{
  "arch": "dit",
  "model": "class-conditioned spectrogram diffusion model",
  "dataset": "single English command words and digits, spoken by a formant synthesiser in many voices",
  "train_examples": 78125,
  "n_mels": 64,
  "hop_length": 160,
  "input": "log_mel",
  "spec_augment": false,
  "win_length": 512,
  "conditioning": "class",
  "objective": "v",
  "cond_dim": 256,
  "targets": ["word"],
  "num_classes": 50,
  "cond_dropout": 0.2,
  "norm": "rmsnorm",
  "activation": "squared_relu",
  "mlp_ratio": 3,
  "head_dim": 32,
  "fused_qkv": true,
  "qk_norm": false,
  "inner_norm": false,
  "moe": "top_k",
  "num_experts": 32,
  "moe_every": 2,
  "expert_mlp_ratio": 0.5,
  "experts_per_token": 2,
  "shared_expert": false,
  "patch_size": [16, 8],
  "layers": 14,
  "width": 256,
  "positions": "sincos",
  "optimizer": "soap",
  "beta2": 0.95,
  "lr": 0.0026,
  "beta1": 0.95,
  "shampoo_beta": 0.95,
  "eps": 1e-08,
  "precondition_frequency": 32,
  "max_precond_dim": 1536,
  "one_sided": true,
  "adamw_lr_other_params": 0.00095,
  "ema_decay": 0.995,
  "magnitude_pruning": 0.7,
  "steps": 16300,
  "batch_size": 256,
  "epochs": 53.4,
  "lr_schedule": "wsd",
  "decay_fraction": 0.2,
  "final_lr_fraction": 0.05,
  "warmup_steps": 810,
  "weight_decay": 0.03,
  "adamw_weight_decay_other_params": 0.01
}
Rows from block 7 of a small class-conditioned spectrogram diffusion model, named by matrix and row number. Rows with one number within an expert belong to one neuron, the router's apart. Each number is 128 + 32 x the weight over its row's rms, rounded and kept within 0 to 255. All counts start at 0. Numbers have three digits each.
After each expert's rows are labels from the 100 clips, of 14848 (inputs lightly noised), where the router gives the expert most weight on average: "top examples" is what is common among them. Only what is clearly more common there than usual is listed. The data: single English command words and digits, spoken by a formant synthesiser in many voices. In brackets: how many of the 100.
# router: router (model.blocks.7.mlp.router.weight, 32x256, trained with AdamW), inputs 104-155
# up: expert up (model.blocks.7.mlp.up, 32x128x256), inputs 104-155
# down: expert down (model.blocks.7.mlp.down, 32x256x128, transposed), outputs 104-155

# expert 17
router.17:150125137151175160111127138100081170078123108116126125118071071115160159149138085172100118131065156159172102118074112133108124094091134146048087127153108141
up.0:128128128128128128128128128128128128128066128128128128128128128128128105128128128128128128128128214065128159128128212128128145128128149128128109190128158128
down.0:103128128194128128128128128128128071128128128128128128163128128128128128128213128128128128128128050128128128100128128146035128128128128134128128244128128128
up.1:128128128099128065076128128128128128100128128128128128128128050084128128128128128128128116128128163128128166128128128186128196075128128174128128202128128128
down.1:128128128128128128128072128150128128128128144128193224128086047128128128048128128128128139128128128074153128159129120128128128128109128128010128139073128128
up.2:128128119128128128147128128128128128128156128177144128128128128000128128142128128128128128128128128128128128128128128128128128128128128128128128128128128254
down.2:128128128128128128128128200128128128128128128128128128128128128128128128128128128128180128229128136063128128128128128128128128128045128128128128128128000000
up.3:128128128053128128034128128128128061128128128128112128067128128128027128128202128128128128207128128128128128118128147128128128128128128118128128128128128128
down.3:128128128128128128128128128128047128128128128128128128128128128128128128128168255128255128221128128011128128128128128255128044128128128128128128128128128128
up.4:128028094128128128128128128128128128248036128128128215128128128128115165128128128128128128128128128128099128128111128128128128128128128128128128128128198091
down.4:128128217128128128191128128128128151082128128128165128128128128128128124128128128128163250128128117128128128128128128128128094128128128118232128128128128128
up.5:128128128128128128048128128128128255128143128128128128128128128128128084225199128255128205128128128128128128079128128075128128128009128128128128128128128128
down.5:144103128078128128128128128055128128128128128200128128128128128239128128128128128255128128128128128132128128128128094248128128128128128049128128128128000128
top examples: /n/ (76); quiet level (73); /oʊ/ (56); word: no (53)

# expert 11
router.11:109116125152179140157115154140125102121181153191157175159177171091149174123137128164143132090137142122130155142124209062146141140123159124129127174157189177
up.0:128128128128110128093047078162087166128066128128128219128128065128128128128128128122128094128128128128128190128128128128128141128128058070128103128128128128
down.0:128128128184128128128128131128128131128128128114128083128128128128128128079128128128128128177128147128128186128128128252128068170081128128128164044128182128
up.1:128128120128128212039144128128128128129128128000128128130128128128036124177045128162128154128040128128128128128128128128128128128128128128128054195128128128
down.1:128128128128128180128128128100128066128128128128200128128128128025128128128128128128108159190017128128128128128163128128128128128128116128128128128128128112
up.2:128075128123128128128103128190128128128168128137128128128128128128128128128128128128128128128088128060160128128128196128058128000128128128128128074231031093
down.2:128128128128128136110128128214147128128128128128128128128128188128092128128129128128128121128128128128128117128128128128128128230170128128002128128128088128
up.3:128128128128128128046128128128128128128128104128128128128128128128128128128152128128128128128094128128040128246081128128129069114128128128128209128155128170
down.3:120128074075174000128128128112128128128128071128054128128128128204082128128128128184149204150128128128128128128128128183128128128056128128128128128128059128
up.4:128128128128128128128128128128128128128128047128066128128128128128082128154128128189128128128128128128128066185121128066128128128128128128128128016128128128
down.4:128128138128128128128128128179128128128128128128128128128128128128128128128128128128110128128197128128128239128128128128128128128136128238128128128128128128
up.5:128128128000128128128128128128030088128128152128128128128128128128128128128231128128128128000128128128128128126145128128135128128128128128068128128128128128
down.5:128128177178128128150064128128163220128112128128128128128128126128128128128128128128128128128128128128083128128168128031128128203128128046128128140128151128
top examples: /t/ (75); quiet level (65); /u/ (60); word: two (60)

# expert 29
router.29:106119184186145163157178105125129151062098151163195141147124109128115132120103109189168160118144149101138165095100099111197111045090175148148069109144172148
up.0:183128128169128149097178128128128128222128123155184128128166158128118149155128128081128167151128122150128128128046074186128094084128128128128084080128143121
down.0:040128078128128128126188128084090128138128128128128128117124128128128128125128128128128069128122128128240128081128208053128128128128128128128128189128193128
up.1:249125128128128128097128147120128128128128128128128128128145121128094128128128128128128128128128128128222128128249174128128128204128095128221173128081128128
down.1:128029128153128128153128214116128128133128128128128128128128056128128109171163028088128128128128128128085128128128128128128124128103200128128128128128128128
up.2:128128128128128128128128128128128128140128128128123115128128128128128147128177100128128128128108255128046151128128128128128128128128144128128128100128012128
down.2:128128128128128128128000128128128128128128191128128128128128128128167118172178000128071128128255128128128128128128128049128158128128128128128128128068128128
up.3:128128128128097128128216128128128128128128128096128100054231093098128134128128048128139128128128128128128066142123128128128128128128092021128128128128128129
down.3:128128128128128128237220078215128128128128102128128128128126128128128118000128128128175198128128048135128128128128128128167128128128128117128102128128238128
up.4:216097199128128047128128128128128128128128128128051128168128128128128128128100089097088128128124130128128128128203059128003128105157203115128201128166128128
down.4:128146128166128128128128201128128040128086128128128128164128128128127128093105066128197083128132128128144139087128128223128128124128128128151128128169128128
up.5:128128128128068128128128128128079128128128128128163128000128128128128214140128128128149128128128128128069128128150094128112134139128128092057047165128128100
down.5:128137095108135128128229137015128128128230128128212255134128128128128085090128097128150128128128128128128135128128128072128128153128128128128099128128128128
top examples: white noise (79); /f/ (37); clipping (36); /ɔ/ (27)

# expert 30
router.30:106160139068094111086121107105098115122118091111143122113108091134090118094139144137113175162117124096135134128130136117104119147166138145095128149122066161
up.0:128128128149128101128128128078080045128125143128128128128128059080128248128128128128128048128134128182202128089128158111066128128093128092128128128128167128
down.0:128183128128128128111075128128014192128128128057128128118128128128128170128128128128128128128128128248128128128164128128128128181128177128128128128128175128
up.1:128128128169128128180128108128161128128128128148128099128128128128084128128128150128083128128128085128026128128128128128128128128128128223128128190128147128
down.1:128128128182128128212128128128128128128087128075128128128128128128128128128174198128128179128128053189128128128128128128128128128128128128128128128128128128
up.2:128180128087128128096128128162128128063110128128128100128181128109142128128128128128128128128128105128128128094128057128128128128128103145224118192128161128
down.2:128120128141128128128128128128128128209128128128128128159128128128120128128128154121128128128128128128138128195128212091128159128128117147172221110128128128
up.3:128128170063135128128128035128128128128128128115128069128082118167128128128128128128128128128128128128128144128254128128168128142128140097128128064128126128
down.3:128128128128128128128027128128128156094128031173128137128095128128182128128109128128128128128085128140128128019128128128102128128128128128128128148128128128
up.4:128128051088128153033128128128058141060128128085128128128116036143128128128087128128128128136128128128128159066128128180128128128128065128025128196128128128
down.4:128150211128128128128155137128128153175128128128214103128120038128068128128128128128128128134147128128128128128078128148128128128128064128030128055128128128
up.5:128128128128128128128128223117128128128128150067128128128128128128128128175128128189128128159128205180128128128128128192180075128128128128128128000128128128
down.5:171128128128128164199128000128160128079193128128128128136128020128080128128128128128128182110128128128049128041128128128128101128128128128128128128128128125
top examples: /p/ (61); /ʌ/ (48); word: up (48); word: eight (31)

# expert 2
router.2:198150092154125102079151174131131143104127145107134121155147123093135127104134139155122184092151142138110172119130127103099190103197156161088100142138128099
up.0:115128128128128128128128213128128128128128128128128128128128128128128156128128128137128128128128240205128128128125128128128128128128128128128128116128128128
down.0:128179181128176128128079128128128126105128156128117118128119128128128128128118128068128128128188128203186128128128047128128128128206128128158146128128234128
up.1:155128128128128128113159128128128128128128128128128128128128128128117128128128143128128128074038128092128016128128128128000128128224128128128125128000128128
down.1:197128128128128128128128128180135128128128128128147128128128128128128128128128252128128128128128128255128128128128128128128128128128128128128128128128128128
up.2:128128143128128051128056128078107128128128128128123170128100128047128128128108153128128128128128128162128118128077128128149128079128255131128178128128153128
down.2:128128181076128183128128151128084116128064128173128128128148128179100146158128128169127147086128128153128128128128128172128158128109161128096128128128128045
up.3:238128128177113128128016078233090128128121128128128128128128063128128128128128111128128128128070128070128128128128128128128128128128128128128128128128128128
down.3:188115128128128025128128132128231128128116164128128169128128128128128128128128128043128128128145180128129128128061128128128085229013128128128128128128059128
up.4:185048128187200066128128060086128140128128128128070128209128128128128128128128128128128128074128128200128128174128128128128193128128128074239128128128128128
down.4:128128128092128155128128128125128148128128128128128097150128128128128128128194128128128128128128128128128128128095128128128128128128044178185156175128062062
up.5:006128128128103128128128128128128128066113128128128128128128128084123128128128228166078128128128128073128128116231128128128128128128128128128128128128128128
down.5:221174128128128128128128044128128128128128128128128128128128128128128075128128128203128102128128000251179128128128128128128128183207128161128128128128250128
top examples: voice: child-like voice (91); /ɝ/ (50); white noise (45); /ɛ/ (41)

# expert 0
router.0:113146139175097110129157145136149114118162140158168129162123144078125117155132105189154084114178102101125122154110153087170112171147123130128119160170190135
up.0:206140112128128051042164128128071128120125090128104099061128098128128128128128128128075128128128128128152128128143128128128128128113128081100155128021128207
down.0:173163128128139128128128096128081128209082162128128128100064128193128128128128128173125180173128128221128099107059124128128128128128128128128128128157128128
up.1:128128128173128128130128128128128128128058128128092128128128128128128128128175128128169128128128128128194128128069128128060128128128128164128128128128162128
down.1:128128128164128128106213128128128128123128080128128128128128168113202128128172128128128128128128128128128128128128184255128128229128128123128128179128128128
up.2:128128128136160128128128154128128128128128128128128128128128128128169128128128128053128128128128128164128128128128128014128128103171128057128128128128128128
down.2:128068128128128084128128170136128156153128128076124128189178128128128128128128128128128112118128128128128128128128147115128061128148128128128128042255128022
up.3:128128128152165128050128128128128107128128131128128128128128128128128128128128128128090128128128130236128088182103128077128128037179114080148128128128128130
down.3:128128128128128128203098128128128128128120056128128128066128128098198128128128213170128128176076089128131081128128128128128119128084155149128140128128124149
up.4:128128128062128128128128128128128128128128160128128128128128063128128128128128128128128128128063128128128128128029128128128128128056128045070128052128128128
down.4:128128214128128128128128128086128128128128128128128128128128128128128139101128128128128128128200190069189128128128128228128128128128128128128177128243128128
up.5:128128128128128128128128128128128128128128128128128109128128128128128128128128128128128137128091128128201128128128128128198128128162128011128128117128128128
down.5:128128198135128128128137128128128082127128128128128128128128126128128128128128128128128128128128128128128121128031110128128128255090104128128128128179146128
top examples: white noise (68); /t/ (57); /m/ (43); /aɪ/ (34)

# expert 10
router.10:159090110147123120110118192097129103136116070152112056125194132169158146128131130137118109139188103162058097142157110132119125111152175133145098110105177131
up.0:128128229197128128095128128128128128128084082128128087128128157128128128128128128128128128099128128128128128128128128128115173128150128128128128021128140128
down.0:128128128086128128128128138179128128128067141128128151159091091210128195128128128180128128182128128128086128128128128128077128156128126094128110111128128128
up.1:106128128128228128113109128128137195128128128200128166128160128128128164128128128128128163108128128167128128099128128120172216077087128128128075155128128177
down.1:128088201099128128128033128128125128168128128128073128128128128128128115128037128121128168128071128128128128128128128253083128167071128128128128128128128168
up.2:128003128128128128128128128052128088091128128128128128128128128128128128128128128144128128128128128128128128128128128128128128128170043128053128114128128128
down.2:041128128128128128128065128057128128128178128163128129128181128128114128128231128203207013124151128128001128128128128128128128128128094128128128151128121128
up.3:128128128128128128128128128174128171128128128128128128111128141128128128128128035128151128128163128128128128184162103128128079128128128128128128128128128128
down.3:128105128153128124128113136128128128128128128128255128083128128116128128128128149156128128219128199207176179100128128128210159128128128041128128128128106228
up.4:174128151200128110128128170119118128079074049108128044128128128128172128128128128128128128128128191128128135092103128128128046090128128141090128128128095128
down.4:128109128128110128128128133128128141128129128061138128128174109128124128072128128128128128001128128093108128128128095128128128090170128139027170128128151128
up.5:128128147128194128128128168128169089128128128128116128128128128191159037128128128128128128128128128128115197128127079073128205128155128224128128149128128128
down.5:180255010128176128085053128049128128161128128250128171139128128128113128128085128128128128128128146128128128128128115128128128198128128128128128128139090128
top examples: voice: low voice (65); /ɪ/ (59); /z/ (52); word: zero (40)

# expert 7
router.7:153111183211163128136118151081151081093085153206121138158118160121202107114142133097180168119154132066118184122096126136143068134165098129151144120118164104
up.0:128104141128169098128128145154128128128128128128103128128128128142073128094048128128128128128175128128128128128128137128128128128128128165128151127132128124
down.0:128137128128128128255128000079144128128128128128128128128040128128128128128128128128156128250075128166092128104128128128128128128128128128128067128128054128
up.1:128128128128128093128128139128128128128128095161113084128169128128128125128128084128128063128128043128128128239056128156128128128128057128196112128128128128
down.1:128128128128128128128128004155128128128128128128128128128128128128128128128188128128177128128128128128128073089128128128128128056174128157128128128128128074
up.2:128128066055097128139240094128003148046128160128128128128166053076128128128128128128128128051128128128045128128128128128128128129071128100085128128128178128
down.2:155142128128166128128128190128128128128128128128128135122128128124128128128128128128128172128185054128139128128105128044128128128128128128190128128128183255
up.3:138128128128036193038128128128128128128128128083141128099128128114128128128086128123128128128128128128128128128128128128128128105128128128149086128201128128
down.3:133198128128123010128128128080128217089128128128128115128128128128128128128128128128128128128128128083128099128128145152187128128128138128117128128133128128
up.4:183079128128128132128128227128020140139128128045140170094182128128128155140147128128128128209134128128128128106128128111128128128036128128128076207092128128
down.4:128159128079128189128128128100128095177128128201110128128128161128128128128128128128128220128128128128128128106128056128128128128128128128128104149128083223
up.5:128128128128128138128037000191128128128127128128177128128158128128128128069089124128128128128128128128000128128068128128128128128167128128128128128128128128
down.5:255128074128174128069128128128128128128128122111128128128128128139159128128128128181128113128128128128128128128173198139128128128216128128128128128128255128
top examples: /ŋ/ (33); /θ/ (33); word: thanks (33); word: off (27)

# expert 4
router.4:127127148184124156160153078134129122099099167162137168145163141100148152121103090180139074138152124084087130148127106125191127144119161160135125156177087153
up.0:128105043128128104128089128128128128128128160146128128128128128128141255128159128128128128128128128128128128128077128128128128148128185128128128128128192128
down.0:128049128128128128011076143128128093128155130128128128128191128230128128128128128223128128128128128128128156128128099128128212128128128116128098128128128069
up.1:128128170128128128128128128128128128128128128128066128128128128064128128128128128128128106128128128128128128128128128128128128128128128128128119141128128128
down.1:128128019128128128128129128128128200128128128128042199128128128128128128060128128176128128196163187128128128128004128128128108128128128062128103128203128128
up.2:044128128128128128128128046157109128073128160128134128213163055128128224128161128128121128128128128229013038172050079183128128128153128088128128144128088128
down.2:152128128128128128128128128128128128128128128128128128128128128128128099128128128128128128213128000128128128113128128128128128128108128128130128128128121128
up.3:111182128128113128142074089123128205128071128128128040128134107128146128245128128100191215128070128128022128124128128128128165204128128128128128128128128128
down.3:128128128128161128128128128128128128128168128128142128128105219128191128128128096026154128128128128146128202128128128094128128203128128128128141128128128054
up.4:128090128164128032128128128128128128128128128000128128128128035128128127147128134128128128128128128128128128093128151128128128152128128128128128039118128128
down.4:128237173128128128128128128128128128128170128128151128128128128188128128128170128128089045187128103145128128128128128128145100238128147078128128128102128122
up.5:133128128128128128128248064128128154128128128128128128128128128128128128128128161154128128117128082216128128128143077128128128128128220051103128128233128089
down.5:128000160128112128128126128128160128163128128128128128128128128128128128190191128128128128128060128128054115128128128128133128131128128124190158128098128186
top examples: quiet level (85); /n/ (71); /w/ (45); /ʌ/ (37)

# expert 27
router.27:172134084131116133070136178114075137145153092085101054142181106130151164125105144148090089152210111187122155127101116200159160104183126145128115123101152093
up.0:211199107128128128112155128074128103117072062039197096079128128128192134128128133128128083128151128128128198160128128128090128128128128128162128100098128128
down.0:128074206128177128128128128175128128128030186125128128128128083162075144128128128128128174128157128128128133128128130128255029081128105128196052173128128128
up.1:128074128128128128128128154128128128128128128128118182128128128128128128128128128128128065128128128255082082128128128128128128133128128128128128128128255128
down.1:128025128128128128189128121128128128128128128128128128128128128128128128128123128128128128114001074161185097128128128128085054128137128128128128128128153128
up.2:128128128128077128128128217128128128128128128128128128128128128128128128052128128128255128128128229220128128128128128128128128093128128128128102045128248128
down.2:128128128128128128128128128128128212128128101128128128128128128128128128128128128128128128128128128125128128128128033128128128128128128128091128128128167097
up.3:175128128104128128128179128099128059149162128044100077075117128128128128128128128117128128128128128128070128133069089128100060128209180143081111128128128097
down.3:128125128128116128128102128128052128128128128128075121128116128117128128128128128128128069128098128128192215128145128128128128128128194144128161092088128128
up.4:191227079128128147128183128077128128128128204019118128128093128128145128128128128128128128128128128128128179128122128128128201142159064128128096128128111128
down.4:159035164128128126128128128147128128128128045128101128101062128128067128119128128117102128128128128176128172088168210128163076139053128128128128128128157144
up.5:128128092128128128128128183123128128128128128128128092128128128161128128128128128128211128128128128128099128128000041128215115128128128128128065128128128128
down.5:128128128128020155128128128128128128128128128081105053128128128128071128155128128128128128128128063128120128128128206128128170128191128128128128194163128128
top examples: voice: child-like voice (81); /l/ (80); /ɑ/ (58); /v/ (33)

# expert 26
router.26:092101135200109137147159072115127120138190147190161150168129145051186128152116155170111079090100146090110124160119113058148138156151111128123105168158180118
up.0:176225079128128128128128128143128128128128128128128128128128128128104067128128128128128088128128128128211128128128128128128128128128128128128128092128168038
down.0:096128128128173128128073128146128128128128128142128128128056128128142128128172075128098117128116221087128068080155128206128128128128128093128128128128128128
up.1:128055044128128128001128128162128128128128128128128128128147128128128128128128128128002086031128128128128128128128128128153111128128128146090128190088128111
down.1:255128128128073128128128128128128128074128149128128091128128128128177108128128128181205128128128128069184132128128128176128128128000128128128128055128128128
up.2:128221128128128112128111088128128128128128139128128128128128128128128128128131128128016128128170128128090128128128072128128128128132139040128128162128128128
down.2:055128128107128130177136128128128079182128128128128128128128188128128115128128159000128032106112128128100128128128128128128184128191128128128128128128186128
up.3:153008128061055071061147128128128128128154128128074138132128076128128184128018128115128128128128128125128128128128196128081103059128105100128128148128128128
down.3:128128128131128122128128128128164128128128048119128140154139128128172164128133120141134151128128175103125130128128140128128162128115128053128128128088111158
up.4:018128128128128072109128091195103128128128128144103068128128128128128128113128159128128128128061071128166075128128128128128105128128128128128128128128059128
down.4:128082175128111128128105135128128128128128128091071128128128128128128128204128149128209067085128128128128128128128128128128077128128128128128146128217053064
up.5:128128230057128128128128128209128146128128128128128128128204086041080097128128109128128062128128050128128037128128128128128128128128128142128128128128128128
down.5:128128154128060128035128128128128128128128128128128128194128128128053128128223063128174128221000128128128128128255128128128086128128128188128128028128128141
top examples: /aɪ/ (39); /m/ (39); word: timer (39); word: close (32)

# expert 31
router.31:120124117179142146109141127115121112127164160178179165132157126078138122125074147173138138110156141098115136163120127096161120131105162124138087135136145141
up.0:128128128128128128000123128128128140128128128128128188128128128128062128128136128109128128128128128128128128128128128128128128128128128128128128128255128128
down.0:128181128128128123128128020128054128128128128128128202128128072128190126255138128079145128128128128085147128128128128128128128128128128128063128002128128024
up.1:128128128069128128128085128128128128128128056128128128128128128186128128114128128128115128128128128128128128000128128185128128130128128128094128128128089128
down.1:128128128192109128128114138128128128128128128128128128128030128128128128128128128128128128007128128128128128104128053128128128128128128128128128128128128128
up.2:128243128128128202128128028128055128145128128128071128128128083130128128128128128128128074122102128128158128128186128124128128197128128048087128128128082128
down.2:064128128128128128128128128101128131128128083128255084128217128128128128080128229128058059128119248128128128128128128128089133178128128087128128128128010088
up.3:128055128128128112128128176128128236128128128072128138128128092128128128128128128000081218128128128128128128109128128128128146091128166128128119008179128128
down.3:128128128128128128054128128096128128152128128128128128128128128119128128128128128128128128128128108128128128192110128128128054128128128128128118128128128184
up.4:128063128089111081128128104128000128095111116128106118128128111061128128128128128128128128077128128086128115128128128175128128041128128137128107128128161128
down.4:128128128128128128128128128046128128128144141128062161140128037128128139128128128095113141128058126128183058079061128128128102128064128128128123128128086159
up.5:166128128128128128128128037128128146189128157041128128128128087128128107128128128128133128128041023093116128128128128128128140128128128128128128128153128128
down.5:128128128018135089128172128083128100128128128067128128128128234128128128170247128128158105128160128128211128128085213128128128128109128128128128173128128128
top examples: /n/ (84); quiet level (69); /w/ (45); /ʌ/ (44)

# expert 9
router.9:147147132153153157160071143147099112119114130235102155134133144122151113132154138132166130127172120216157137134122126088167145088167159130123102123120219130
up.0:128128087128113128128128128201126119128128082128128119128128044048128128128128128128188206128178128128128100128092128128028108066128094128127128128128128128
down.0:128128162128142128215128170099168131126202128079128128168128128128116128128128128128128128184128128038077128128133128187128128128128128163128128000164128061
up.1:128128128242123135128128128046128146128128124128128128128128128128128128191128128099128128128128128128128128185128128128128169128128128128128128128128128128
down.1:128128128128128128128222128128128128116095176128173128128128128128081099128041013165128128141128108082128128104128128255128128128128128207137183128128128128
up.2:128188128128128128128025128100075128128128120128128128215128128128092128128128128128128128128128000128155128117128128128128142128238128128128128181128082128
down.2:128128128128128128077128116255128104128128141128128128150065128128154128128128172128128128144128255166128128128128128128128128128128128128128128128128087040
up.3:105128033128136128128128152128128128128128128000128128060128073128128128190128055128153128135164079128127043117118105128128217056128128128128128128128128128
down.3:128128128128128128128128046131128128128128128128128128128128128048128128210128163128128128128128095128131128089128128047128128128128128128128128128128128128
up.4:128128128128128128027128128128057097128128128096128000128128128128128080128128039128128128069128128128128128102101087128128128103128128128128068128128128128
down.4:128128128111128048192128128128128128128128011128139128066083128128128128128080128201128071181128128093128128128128128128128128128128128128128225128128175128
up.5:128128128128096128128128009128128128217128128221128206128128128062128126128128128128128128128124090165128200141145128128128128128183128128128128148022128128
down.5:082037136152128128128122177090227128128128128128128128128128128128128128093188128036128128128167128128128128241128128114134128128128128128128128092123030039
top examples: reverberation (64); /aɪ/ (40); white noise (32); /m/ (30)

# expert 5
router.5:128078176220151122129120111134135128136179140201125086189100119068159062125107092140166131118162138126135112174115165096200108165166204149157139061164193149
up.0:102128128108128128128128046128128128154128046128128128128128128128128135128128128128128128128221128128128128063107128128059128128128128128128066165128128128
down.0:157159128128128128128092112128128128128128128128172128128216126045128128128128128094140128128128128061128108128128128196128128128128206128102128128128128128
up.1:116128128201128128128128128128128128128128128071128128128128075128128128170128128128128128128128128228128128128128128128128128116115128128128128128128208128
down.1:128128128128128128123164128127128128128128128118054128128128128206128128158128128141128128128128128219128205128128128128128128128110128128128047128128128128
up.2:128079128128071115128195040218064128000128128128132077128128128128128128128128128128128196128128105031128119176011107128128128128128128039128128128128128128
down.2:189128128128128128087128128128219120071091128130128128128128048128113128088128128128128128128128128128128128070128128128128128128128146128153128128128196217
up.3:128128188128128128128128128122128128128128128128128118128118158128199157128128128128128232103128128128128028098128115128128128128128128128128128128139117057
down.3:128153053128128185198103139128128128100136128128128041128142128128128128229189128081128222131128076128068146204128125128128128120128128057128128128128224128
up.4:169128128128128128128128197128128128106128125128097128128128128128172013128128128128128114128128128080128165120154128128128128128128128128206128128128104128
down.4:128118128117133128128097128128083128128026128093074255128128128125046128128128128128128128128128128128128128128108146128128073128128128128132128128128137128
up.5:193171128128128128128128141062128128128128128128128128128128128128128155128126128128128128223128128128128047137128142128128045128128124119128151128128128128
down.5:128128128128128174128160128128128128128128128128154128128077128128128128128128139255128128128128128128128128128128128200128128128128128128084128128128187128
top examples: /oʊ/ (85); quiet level (80); /z/ (46); /g/ (34)

# expert 25
router.25:108089109192144122149156105147092060130137187178157182123147126090139122162122094172149088093151136139078153205092184088226125087143098100149155159113179082
up.0:188128094128128021128128128128028106128128083128128069128031081128128128128128128128128128128128128128128128128128128182128128128110189128128128128128128128
down.0:128128128052128128140128128059128128128128128128154128128125128057128128128128128128128128128128192087126103128128128128089221128128090226128128128128128128
up.1:128000158128052128097035128173128156128128128128134128128092128128128128128099064128128128128128128224128146128128075128108128128128128128128128162128129045
down.1:128242128092128165043128120128128157128128128128128128128128090049128128128128028173128128128128128128066112146128128199109116127128128245128128119128174128
up.2:128128128128128142128128049106154128255128052128128182027128128032128073128128154105162128038128095128128138128070068144128128128128128128128128128128128018
down.2:083128091128127128128160113132113128128170128128128063128173228128128128132128102086128128128128128128128204128128128131128128017128172128128128128201128225
up.3:128128128126128083128128128128128128128128187128128128141128090178128128128128128128128100128128128158128128128118128128128128128128000128130128128128128128
down.3:128128128128128128128100128128255128128128024228128128128128128128128087128195128128148203128181027128149152128128024128128128128076128128128128128128179098
up.4:128128128128030128046086128128128255128128107093128128055112128128128152128128128175128128128128128200128128180128206128128073128128128047114077128114128128
down.4:164128128128128140128205128128128019075128128128128128128128214078128153128005128128105095128128128128128128128128128178067046128128128101128128128168128128
up.5:128010128201128128128128128168092128128128128128127128128128128128163128152119144128128128128128128128128013049128128128142128128048149128128128128128128128
down.5:128158184098233128071128128128128090128128110188128128128128128165128128128128128128109125105200228128128128011128128063128155195128128128128131128128128118
top examples: white noise (80); thin (high-pass) (54); /m/ (31); /aɪ/ (29)

# expert 22
router.22:088110106204158165113166111136139147139170149180149130168116172064162171112116157152155120067138117137158121152137099096166137116141131126202121138137166119
up.0:215128128100128128128069125137128128100128111128128128128155128128128128128081194059128128128128128196203128128157128128128128084167128128128128128137128128
down.0:162128128128139120128201052128128128128128128128128128128128128128128128074128128128128114098208128128183128122117082128128128128128128138128128128128128128
up.1:141128128128169128128128128128128200128128128128059081128133128177159128128128128128128128128128128128128128128128143158145128128128128128128128128128027218
down.1:023128128150128158128128203128184128128141128128128128128128128128128079104219136128128128128128169128128128128128128128111090205128128128128128128053042043
up.2:128128128128084128128193128128128128128128131128128128128128092128128128107128128141128128141082121233128076128000128128128118107128055128128128128128128128
down.2:110000128128128142086129173118128168127128128128128128128160128154128096051128128182128166128128185128128128080041128128128128128128128149128128057110062128
up.3:128078128128128128128128128128128128118128128128128128128128128128128128128128128128000086128128128128128086128128174128125128128128128128128128210173128153
down.3:255125128128114128059132166128128128128128099128128128151128128063128255128128160174128128128131097128222128128128128128128128128176128128128128128128254128
up.4:128128035128128074128128128128118128128141106128128128128128128118128128128128109128128128128128128128128116128128128128128128103128128093140128128128128128
down.4:098146119128128118031128128128128128128118128097128128128128128198079128143008128128056128128027138128183128128128128061128128128128084128128128195044086177
up.5:128128128128128128071128083128128128128156128128128128128128071120200128128128094128063098037128128128128128128128128056128155128109128128128128128128128040
down.5:200128035128218128146236081155128128128128128128128128128081128128107128128128076128128128079128128128128128075128237128128128128128128128128128128095191128
top examples: clipping (54); white noise (51); pink noise (40); /m/ (32)